{"arch": "vit", "model": "multi-label image tagger", "dataset": "rendered roads seen from a driver's seat, with toy cars, trees and houses", "train_examples": 145000, "image_size": 40, "crop_scale_min": 0.8, "horizontal_flip": false, "norm": "layernorm", "norm_position": "pre", "activation": "squared_relu", "mlp_ratio": 6, "head_dim": 32, "fused_qkv": true, "bias": "all", "qk_norm": false, "parallel_block": false, "dropout": 0.05, "inner_norm": false, "drop_path": 0.1, "patch_size": [4, 4], "conv_stem": false, "layers": 12, "width": 256, "positions": "sincos", "pooling": "class_token", "num_labels": 18, "init": "torch_default", "residual_init": "none", "optimizer": "normuon", "muon_scale": "original", "lr": 0.014, "momentum": 0.9, "nesterov": true, "orthogonalizer": "polar_express", "adamw_lr_other_params": 0.00092, "steps": 16000, "batch_size": 128, "epochs": 14.1, "lr_schedule": "cosine", "final_lr_fraction": 0.1, "warmup_steps": 320, "weight_decay": 0.0, "adamw_weight_decay_other_params": 0.01}
Rows from block 9 of a small multi-label image tagger, named by matrix and row number. Rows with one number belong to one neuron. Each number is 200 + 40 x the weight over its row's rms, rounded and kept within 0 to 999. All counts start at 0.
After each neuron's rows are labels from the 100 images, of 14976, where the neuron reaches its highest value: "peak on" is the class under the peak; "strongest on" is what is common among them. Only what is clearly more common there than usual is listed. The data: rendered roads seen from a driver's seat, with toy cars, trees and houses.
# fc1: MLP up (model.blocks.9.mlp.fc1.weight, 1536x256), inputs 172-214
# fc2: MLP down (model.blocks.9.mlp.fc2.weight, 256x1536, transposed), outputs 172-214

fc1.675,161,173,262,213,158,244,226,163,228,207,192,193,163,209,179,205,141,237,267,188,162,173,234,234,160,207,83,187,237,172,301,134,221,176,167,236,227,215,155,232,197,279,275
fc2.675,229,223,230,201,162,206,204,174,164,230,238,137,158,201,167,218,166,201,239,122,132,234,174,205,261,283,247,256,209,193,155,239,169,153,176,159,191,165,202,184,196,247,148
peak on: verge
strongest on: dog

fc1.66,254,184,177,205,170,241,163,261,195,125,204,192,203,217,181,224,202,315,177,204,209,267,118,237,208,228,239,178,187,159,137,195,214,233,219,210,147,239,181,239,179,196,225
fc2.66,166,203,234,137,148,199,196,184,209,229,192,170,154,288,216,168,230,172,239,210,205,241,177,215,206,198,189,228,187,295,168,263,142,183,183,135,201,245,170,211,185,196,178
peak on: barrel
strongest on: barrel

fc1.556,158,249,226,198,219,233,145,247,174,205,183,205,147,235,245,123,226,182,255,230,215,201,156,280,155,173,226,219,160,203,169,217,213,279,218,131,145,136,111,223,198,213,148
fc2.556,145,184,213,208,234,229,145,150,267,231,146,180,251,228,143,262,184,159,197,231,154,258,175,122,203,184,240,216,206,183,133,257,200,178,163,204,209,257,235,243,157,206,204
peak on: verge
strongest on: barrel; bends right

fc1.643,197,95,210,287,93,169,185,160,206,152,201,174,134,208,221,139,158,207,218,205,196,226,241,171,271,179,169,226,195,204,205,257,237,268,237,227,212,151,227,152,213,205,207
fc2.643,237,255,157,200,214,178,168,182,178,247,230,210,319,146,224,221,182,260,194,140,179,231,165,244,129,168,187,205,184,181,249,237,218,240,170,183,264,229,153,235,216,172,207
peak on: verge
strongest on: lamp; snowy verge

fc1.216,228,174,158,127,180,153,249,147,186,148,227,150,131,184,202,194,178,160,202,140,200,206,159,134,150,251,216,213,288,227,187,177,189,139,162,268,143,269,204,227,208,202,190
fc2.216,176,182,160,192,126,222,112,230,171,197,130,227,241,224,170,208,210,247,236,256,158,226,202,192,266,143,211,194,210,99,230,204,234,201,200,197,206,119,296,141,209,163,151
peak on: truck
strongest on: truck

fc1.51,161,227,190,187,200,190,217,204,107,221,205,209,226,271,232,198,211,216,247,206,249,156,206,194,176,192,191,158,218,137,249,200,204,186,203,201,196,240,250,150,159,186,185
fc2.51,241,182,247,199,146,184,254,192,118,151,276,236,209,167,164,204,227,249,182,168,205,231,239,237,141,165,185,146,212,249,210,237,215,171,185,105,251,257,212,204,268,204,137
peak on: sky; house
strongest on: house

fc1.692,257,225,221,200,205,182,146,284,149,187,193,175,150,194,189,180,230,283,230,270,110,257,186,202,189,228,218,130,238,151,152,198,162,224,246,233,242,228,193,247,146,199,235
fc2.692,148,192,142,193,164,259,216,230,234,154,139,124,140,234,226,209,183,119,177,205,229,213,184,202,205,183,172,192,177,212,169,230,204,213,214,202,189,208,204,250,214,160,163
peak on: barrel
strongest on: barrel

fc1.637,186,173,181,221,206,203,173,183,182,140,209,229,223,249,183,261,203,167,212,126,215,212,161,187,266,204,200,250,234,213,243,227,197,183,192,254,247,206,194,258,230,158,134
fc2.637,178,193,232,142,255,170,218,176,201,173,168,131,247,111,204,159,207,261,190,203,234,158,147,208,141,181,217,156,157,180,148,115,175,162,260,186,139,99,161,109,199,243,168
peak on: truck
strongest on: truck; straight; house

fc1.526,214,234,195,245,127,234,218,205,237,156,207,209,227,145,174,207,170,158,197,196,230,221,240,215,193,139,156,218,159,231,265,169,318,150,211,202,191,229,221,188,239,224,226
fc2.526,166,204,141,186,110,266,145,224,188,198,219,255,197,215,180,199,242,212,202,226,115,191,182,221,232,235,247,171,241,165,192,170,203,243,241,133,202,89,195,237,179,267,216
peak on: truck
strongest on: truck; vehicles: two; straight

fc1.593,277,270,263,211,199,299,190,184,225,189,169,157,243,201,235,195,199,263,179,153,183,167,216,217,131,146,166,245,231,144,191,156,223,197,184,248,235,233,147,190,162,200,188
fc2.593,205,174,157,143,195,166,187,222,203,247,200,212,242,242,179,179,215,224,142,237,308,164,216,207,162,293,228,207,185,222,230,226,212,163,162,169,170,158,186,209,162,148,193
peak on: road
strongest on: solid white line

fc1.307,234,255,214,162,214,217,154,265,210,160,165,200,192,198,185,138,200,236,116,163,251,281,145,251,214,135,227,167,164,232,146,221,162,221,117,208,173,190,208,183,215,111,193
fc2.307,174,177,203,208,237,238,183,192,266,203,185,233,211,180,292,172,108,176,243,206,236,235,246,215,204,210,187,186,140,261,192,85,223,264,259,168,235,280,196,201,190,204,187
peak on: house
strongest on: house; straight; dashed white line

fc1.729,233,166,184,204,206,290,168,256,195,244,234,272,166,226,284,261,216,222,220,297,192,185,192,199,197,161,150,211,253,184,259,222,247,289,228,244,209,210,203,219,204,187,202
fc2.729,222,245,207,226,236,186,136,203,225,175,150,143,226,132,202,245,166,220,147,193,193,187,191,218,169,207,189,283,163,201,284,161,246,164,231,159,265,194,118,240,187,284,202
peak on: tree
strongest on: tree

fc1.262,181,204,123,140,188,210,162,219,219,189,184,258,112,188,210,119,170,194,194,190,172,196,218,254,182,148,196,226,202,234,226,191,227,192,206,253,238,241,153,224,186,178,157
fc2.262,277,176,233,259,202,240,213,175,147,202,188,237,166,245,128,157,230,182,224,212,165,223,151,188,210,221,139,226,173,213,268,207,149,116,113,230,96,189,223,158,165,185,243
peak on: truck
strongest on: truck; house

fc1.271,247,95,216,214,267,244,189,274,175,202,153,163,207,220,208,250,220,264,231,194,271,258,147,157,220,187,268,201,188,135,216,286,238,196,227,200,142,226,235,176,180,239,235
fc2.271,208,249,200,212,185,161,168,196,208,184,235,226,249,235,201,210,195,127,170,193,195,186,180,230,234,111,194,164,109,194,120,240,230,274,206,222,212,231,270,164,177,250,161
peak on: road
strongest on: barrel; snowy verge

fc1.594,272,270,181,194,261,152,148,164,268,187,183,204,167,238,180,210,247,238,182,141,174,190,190,185,188,203,117,209,215,182,190,188,256,197,180,195,159,174,252,187,207,140,245
fc2.594,225,155,228,233,155,219,191,171,231,166,159,262,188,204,154,181,157,204,183,227,255,251,186,198,223,255,226,145,241,273,151,203,207,201,113,216,184,265,164,192,194,138,240
peak on: road
strongest on: truck; snowy verge; line: no line

fc1.560,268,168,252,212,264,177,155,217,198,164,190,180,201,104,156,297,278,209,190,229,178,214,232,139,230,206,226,141,258,163,265,154,229,216,201,207,262,190,217,170,224,231,218
fc2.560,144,291,194,234,249,166,261,261,154,212,131,206,200,171,179,300,279,225,195,231,221,164,166,193,170,165,238,226,200,163,177,190,208,225,246,236,116,163,113,205,222,174,210
peak on: tree
strongest on: tree

fc1.285,181,211,205,277,194,184,216,198,244,203,182,241,191,190,239,163,220,223,231,172,249,192,260,249,113,135,219,181,250,240,179,211,148,203,218,219,224,185,252,183,219,211,196
fc2.285,170,176,201,159,235,200,235,195,128,223,190,152,276,197,202,241,247,152,202,179,154,236,156,213,241,210,188,257,174,248,223,268,181,213,141,196,268,180,205,191,173,170,198
peak on: lamp
strongest on: lamp; bends left

fc1.538,240,212,223,314,160,200,242,190,215,200,182,258,172,227,181,201,293,266,172,152,163,249,187,160,199,217,225,245,148,164,198,250,185,184,154,295,249,165,151,200,135,251,264
fc2.538,229,155,156,210,183,227,225,259,154,203,205,193,223,192,137,169,192,205,182,193,197,170,240,217,249,264,210,241,194,295,202,170,174,184,209,262,181,188,244,278,193,197,215
peak on: verge
strongest on: car

fc1.662,236,143,204,164,253,205,218,202,203,257,264,175,285,238,148,195,227,208,213,308,234,201,178,204,208,198,192,199,162,203,225,186,244,266,272,168,134,213,186,228,195,242,163
fc2.662,258,294,204,183,196,205,222,175,210,236,224,159,156,162,163,171,199,168,159,185,111,218,206,194,169,213,231,231,209,195,258,226,174,125,220,137,183,198,213,311,252,161,213
peak on: dog
strongest on: dog; pine

fc1.553,197,252,189,209,231,121,199,259,215,215,153,113,192,179,257,219,189,184,231,152,204,276,274,207,208,183,202,157,185,159,153,214,235,175,181,230,222,154,262,158,134,222,135
fc2.553,224,172,136,269,227,176,266,213,186,195,249,197,190,232,166,206,212,115,163,246,163,100,188,177,184,159,220,184,273,269,240,184,249,162,225,188,143,256,223,219,198,181,260
peak on: truck
strongest on: truck; straight

fc1.546,146,182,233,149,113,214,181,185,185,245,193,228,181,211,206,194,178,158,199,172,135,214,163,169,169,227,177,173,245,217,168,158,156,194,186,251,231,217,219,184,181,205,141
fc2.546,209,187,219,274,245,195,252,254,178,137,202,273,218,204,123,153,153,175,187,224,156,180,176,175,154,153,222,233,175,226,142,245,178,241,257,188,273,181,193,190,249,223,208
peak on: tree
strongest on: tree

fc1.707,197,193,201,120,200,224,176,234,217,229,186,229,164,273,149,201,229,250,192,192,239,214,174,215,225,173,145,135,188,143,221,183,136,275,319,167,169,123,195,144,139,140,248
fc2.707,235,192,227,181,117,191,220,232,173,213,242,246,185,181,249,183,203,144,166,191,177,198,206,245,143,315,196,209,193,280,234,154,201,149,109,282,169,175,165,177,263,239,246
peak on: truck
strongest on: truck; snowy verge

fc1.597,135,153,222,199,205,260,232,244,134,221,176,201,186,238,201,224,138,163,145,172,183,214,213,227,216,155,125,256,172,174,203,242,198,220,205,216,198,234,178,242,137,244,210
fc2.597,207,262,214,299,204,140,129,171,246,183,247,171,208,130,242,231,206,221,207,244,174,196,142,211,182,262,298,176,261,182,176,185,202,164,151,192,172,183,229,179,239,238,149
peak on: dog
strongest on: dog

fc1.581,191,237,150,219,134,234,263,201,190,194,168,178,261,259,315,204,167,173,200,242,249,212,179,247,169,199,247,192,180,172,196,149,219,61,210,220,278,207,238,210,216,202,123
fc2.581,129,146,176,207,238,164,181,236,202,196,190,223,213,257,259,201,116,171,220,240,198,230,185,183,206,243,221,205,183,184,252,251,211,259,245,140,230,256,152,176,273,220,173
peak on: road
strongest on: double yellow line; crossing stripes

fc1.24,198,156,212,214,221,188,195,218,197,243,203,233,175,223,301,149,172,193,205,177,163,210,263,204,300,195,246,218,193,169,212,176,264,280,198,198,152,156,219,198,206,153,224
fc2.24,217,173,197,161,211,129,206,213,213,146,242,226,199,195,171,238,222,149,180,242,151,118,200,187,127,224,157,246,249,188,132,207,143,204,238,144,213,144,178,274,210,252,159
peak on: dog; verge
strongest on: dog; snowy verge

fc1.687,170,258,163,232,246,171,173,194,128,178,216,230,201,233,216,266,210,235,164,164,241,194,183,150,251,218,167,208,255,245,144,165,71,143,255,171,179,277,321,201,218,206,146
fc2.687,157,159,161,145,173,161,211,238,201,233,157,205,223,200,147,188,195,193,238,197,185,250,221,225,264,221,216,237,186,190,276,211,227,227,159,231,225,200,180,223,200,211,158
peak on: lamp
strongest on: lamp

fc1.726,188,220,231,182,220,255,208,203,189,175,204,275,174,263,147,202,161,161,202,212,201,162,207,262,248,206,216,205,215,159,256,209,190,247,132,242,180,177,289,161,217,193,247
fc2.726,247,192,131,199,270,180,204,168,199,107,74,254,167,244,222,179,225,194,121,240,140,162,187,184,233,227,111,119,204,181,194,194,200,127,249,225,162,198,205,238,224,151,223
peak on: sky
strongest on: pine

fc1.254,238,207,301,222,212,207,172,164,199,144,187,247,194,163,183,217,165,307,168,203,179,231,182,243,171,165,175,176,130,149,202,141,242,153,151,233,148,237,176,167,195,275,221
fc2.254,239,172,152,172,177,255,249,109,180,236,155,156,181,166,231,138,194,136,205,157,184,253,153,149,241,197,192,237,262,185,214,196,213,249,259,223,211,128,199,271,216,138,230
peak on: sky; tree
strongest on: tree

fc1.332,219,200,199,179,218,219,191,151,222,142,156,244,192,240,212,173,232,255,251,179,172,229,235,244,251,219,279,246,217,187,159,225,229,206,241,259,210,127,231,180,233,197,159
fc2.332,210,178,164,147,203,243,209,202,213,128,171,176,234,246,174,239,185,206,212,218,190,174,174,212,303,138,242,204,196,139,164,191,210,183,224,226,180,224,203,158,253,209,236
peak on: lamp
strongest on: lamp; house

fc1.651,171,115,236,209,156,210,260,124,155,182,268,132,103,156,216,159,254,132,197,205,197,201,152,260,203,210,180,176,196,221,187,198,176,246,199,215,201,246,180,200,180,239,263
fc2.651,255,223,175,175,248,215,170,132,166,199,206,174,231,195,195,232,173,189,180,224,163,252,261,153,249,177,226,228,193,255,201,208,223,148,166,191,206,196,248,235,145,220,239
peak on: marking
strongest on: solid white line; dusk

fc1.686,177,172,212,177,200,203,185,147,198,140,247,190,179,210,186,134,194,247,230,113,166,216,208,220,158,129,157,256,208,153,242,205,224,302,225,232,182,231,231,248,178,230,182
fc2.686,234,125,152,221,266,169,196,135,202,181,248,175,172,217,159,253,154,193,189,233,246,216,257,198,308,186,214,163,160,229,217,266,180,205,165,219,184,230,137,219,172,195,165
peak on: tree
strongest on: tree

fc1.542,258,184,222,172,267,225,167,161,171,282,74,231,163,226,193,208,226,227,284,192,176,223,200,255,250,114,141,174,217,242,277,201,221,122,268,138,188,193,180,190,172,188,188
fc2.542,173,207,183,198,273,226,160,183,126,230,274,130,234,165,176,215,208,207,182,148,243,262,191,198,152,228,184,211,201,144,146,204,157,223,209,164,209,234,157,167,197,204,250
peak on: car
strongest on: car

fc1.700,195,158,162,188,174,234,176,187,128,176,148,185,114,229,171,160,122,181,152,210,258,248,211,231,236,191,195,232,190,210,155,182,229,133,165,144,182,199,189,161,313,191,144
fc2.700,234,244,176,240,255,183,205,270,203,164,175,225,231,198,196,186,263,267,247,156,178,196,190,228,204,272,207,140,243,232,218,197,186,226,211,226,201,203,219,189,100,271,261
peak on: verge; barrel
strongest on: barrel

fc1.584,171,193,181,239,236,181,123,103,276,244,188,209,222,228,205,180,216,163,226,228,190,164,178,208,298,172,157,210,270,179,121,140,196,177,264,188,159,148,174,185,143,216,210
fc2.584,239,167,154,174,303,219,220,116,194,194,177,118,182,192,230,209,320,216,198,173,264,254,227,191,197,295,170,178,218,183,247,241,160,198,227,218,180,227,185,225,198,193,211
peak on: sky
strongest on: lamp; dashed white line

fc1.664,194,252,223,198,204,196,187,248,162,154,257,205,188,125,287,200,214,162,190,131,203,189,250,245,255,170,174,193,177,252,196,207,187,200,290,247,268,221,187,165,240,162,172
fc2.664,214,156,157,216,199,163,185,200,209,285,228,234,251,208,207,209,189,248,189,174,291,190,195,159,162,189,228,212,236,231,221,194,189,211,226,258,166,203,226,131,184,147,197
peak on: verge
strongest on: dog

fc1.741,185,239,249,190,189,167,224,187,155,128,200,130,173,193,174,196,299,203,251,197,155,247,81,196,272,172,191,238,283,199,160,163,218,229,277,189,213,154,173,201,267,232,241
fc2.741,180,235,176,195,212,254,222,217,234,288,204,182,300,289,238,162,165,235,212,239,198,224,183,178,124,160,164,195,233,144,271,236,210,204,180,197,147,180,199,192,290,168,179
peak on: road; marking
strongest on: dashed white line

fc1.569,160,225,265,184,219,237,146,160,229,211,155,246,208,234,272,225,203,175,239,217,192,237,167,211,159,112,232,162,264,145,242,129,181,163,228,159,84,156,167,158,165,231,204
fc2.569,222,179,242,235,103,225,163,202,226,240,188,170,137,271,170,230,218,214,164,234,216,188,160,107,125,154,138,175,212,273,199,201,262,249,145,165,203,150,160,235,219,219,225
peak on: truck
strongest on: truck; vehicles: two

fc1.731,155,160,259,242,133,156,240,184,154,206,268,161,168,174,149,263,251,172,171,143,218,220,92,227,271,179,105,201,180,183,161,190,214,195,214,241,207,235,250,207,263,212,211
fc2.731,256,263,204,200,204,240,116,196,201,200,144,185,176,148,237,218,236,239,241,235,232,251,236,253,178,185,228,202,201,234,240,243,174,229,196,184,185,214,176,166,116,244,200
peak on: marking
strongest on: solid white line; vehicles: two

fc1.525,204,194,267,237,288,191,175,187,190,178,230,175,163,203,224,184,164,213,191,169,214,233,123,239,138,136,140,271,195,259,245,268,237,212,207,258,229,195,203,186,205,187,151
fc2.525,214,202,157,228,145,153,199,213,283,231,199,194,274,241,232,109,205,208,280,241,216,199,158,221,175,134,228,282,191,197,180,239,155,193,231,266,171,193,249,274,254,238,259
peak on: dog; verge
strongest on: dog

fc1.87,167,187,186,262,165,191,199,182,137,172,188,155,174,171,226,204,254,168,218,165,196,259,133,209,239,261,149,223,121,252,205,209,181,190,146,293,179,195,196,192,125,230,216
fc2.87,220,213,185,257,264,207,192,156,141,259,175,231,246,209,176,197,154,198,199,194,179,174,225,259,258,161,219,199,208,219,189,216,201,296,154,168,215,149,234,180,228,97,166
peak on: marking
strongest on: solid white line

fc1.496,204,228,226,247,169,196,199,228,294,198,100,220,260,157,194,242,242,187,272,140,196,204,178,211,148,158,183,165,179,122,184,135,176,134,177,237,233,213,235,194,232,147,250
fc2.496,227,186,167,201,219,229,145,170,190,247,208,207,169,182,142,115,123,184,232,231,241,179,175,149,235,176,200,225,163,198,244,225,210,218,232,187,136,218,145,232,159,253,202
peak on: marking
strongest on: solid white line

fc1.322,250,170,219,224,117,171,180,146,186,155,267,152,193,204,248,203,249,201,233,143,222,145,187,199,223,143,242,222,156,143,141,216,198,183,175,273,216,171,240,138,211,154,223
fc2.322,204,203,214,188,273,238,211,254,160,187,191,185,194,232,212,184,211,150,179,206,152,152,186,198,232,210,203,223,224,214,302,278,257,143,203,176,238,210,168,209,157,183,256
peak on: marking
strongest on: car; solid white line

fc1.396,194,196,236,209,233,267,187,212,243,193,233,182,168,161,265,197,260,209,174,143,181,214,215,210,172,153,160,203,223,173,224,269,251,229,177,209,203,144,159,100,197,261,191
fc2.396,193,113,208,214,184,185,224,182,197,265,204,213,263,241,208,236,260,263,172,230,175,202,234,200,160,154,150,152,174,206,179,291,233,131,254,148,202,165,254,178,248,155,231
peak on: car
strongest on: car

fc1.296,215,213,234,212,105,204,187,152,168,135,160,237,264,161,148,261,195,163,180,218,170,170,168,219,152,197,229,154,209,227,144,292,160,196,197,236,183,208,150,172,151,241,203
fc2.296,201,95,193,265,252,205,110,184,178,224,196,198,216,193,146,171,222,209,151,161,255,247,224,183,180,231,185,205,206,185,168,205,202,195,236,200,266,183,313,246,195,150,161
peak on: road
strongest on: bends right; solid white line

fc1.695,190,242,182,217,215,225,144,196,164,133,259,206,284,230,131,139,229,176,201,158,211,186,157,198,145,209,141,236,224,234,193,191,79,170,244,226,219,271,194,212,201,284,188
fc2.695,219,214,229,210,179,177,159,246,190,229,236,223,234,186,237,257,189,261,218,292,270,99,254,220,285,209,207,204,262,188,226,198,185,125,197,276,109,139,229,205,138,158,109
peak on: marking
strongest on: bends left; sandy verge; dashed white line

fc1.15,157,114,164,189,201,251,198,200,250,230,188,172,193,176,221,226,239,217,237,251,194,208,171,237,206,171,170,252,211,245,195,229,180,260,221,206,219,189,234,231,169,252,252
fc2.15,265,175,242,259,270,178,113,166,176,183,171,223,205,192,171,205,162,247,198,172,229,221,258,145,232,243,161,229,194,141,204,247,240,196,178,213,212,143,224,265,253,134,146
peak on: marking
strongest on: solid white line

fc1.677,185,182,148,208,191,211,162,208,225,227,177,243,160,257,221,196,220,244,188,240,182,265,194,190,169,154,203,201,221,147,192,205,196,154,168,148,202,226,152,192,186,188,175
fc2.677,199,199,151,142,203,222,236,186,181,185,220,185,326,174,184,191,149,210,117,192,213,208,154,194,132,191,184,173,264,182,239,143,154,199,192,210,210,159,218,187,159,153,285
peak on: sky
strongest on: truck; bends left

fc1.96,172,199,206,277,248,204,164,178,218,204,256,132,220,212,169,204,185,184,247,253,245,226,260,196,201,201,193,187,219,205,224,294,265,231,205,217,260,163,175,238,182,194,171
fc2.96,185,161,189,165,126,186,189,144,203,298,216,193,181,225,233,168,207,223,162,241,251,195,216,275,99,254,141,266,155,182,157,165,208,124,178,176,190,242,211,186,134,130,174
peak on: house
strongest on: house

fc1.670,225,240,215,255,147,169,173,175,180,159,200,146,150,231,213,207,207,225,188,175,185,247,259,228,250,283,178,222,188,217,259,187,158,165,249,170,145,146,258,157,187,141,205
fc2.670,174,146,165,162,176,247,168,153,248,197,224,277,264,193,170,156,196,270,195,193,139,34,181,183,218,221,249,201,249,230,192,190,198,193,178,224,135,235,244,217,244,236,246
peak on: barrel
strongest on: barrel

fc1.354,203,273,223,272,199,222,237,211,223,227,252,191,232,223,121,205,158,234,209,215,186,200,143,204,137,239,208,266,212,204,181,224,157,270,271,137,180,192,203,240,204,174,193
fc2.354,222,134,156,121,212,335,210,148,247,137,170,263,192,271,178,179,150,243,264,109,220,238,211,231,189,176,204,164,227,249,135,183,131,183,187,184,247,248,212,294,212,185,77
peak on: car
strongest on: car

fc1.170,193,231,187,192,146,205,218,151,243,137,196,255,176,266,184,215,260,193,250,256,169,290,256,222,273,181,224,172,143,242,202,164,233,147,233,235,195,241,248,178,213,159,226
fc2.170,217,220,230,209,228,176,206,165,167,243,219,196,171,195,167,253,271,166,171,177,183,178,137,215,168,227,255,176,219,253,213,172,211,259,193,122,225,183,169,188,198,245,173
peak on: tree
strongest on: tree

fc1.402,245,156,266,196,167,149,240,175,180,168,185,239,190,213,212,253,201,185,118,168,239,175,92,182,305,259,214,205,192,183,231,193,281,230,138,184,161,237,190,182,206,224,180
fc2.402,226,229,138,217,240,227,144,249,171,200,226,214,210,174,263,204,179,236,261,219,177,180,204,309,140,144,243,163,222,171,172,255,208,168,302,187,222,133,221,190,182,194,214
peak on: barrel
strongest on: barrel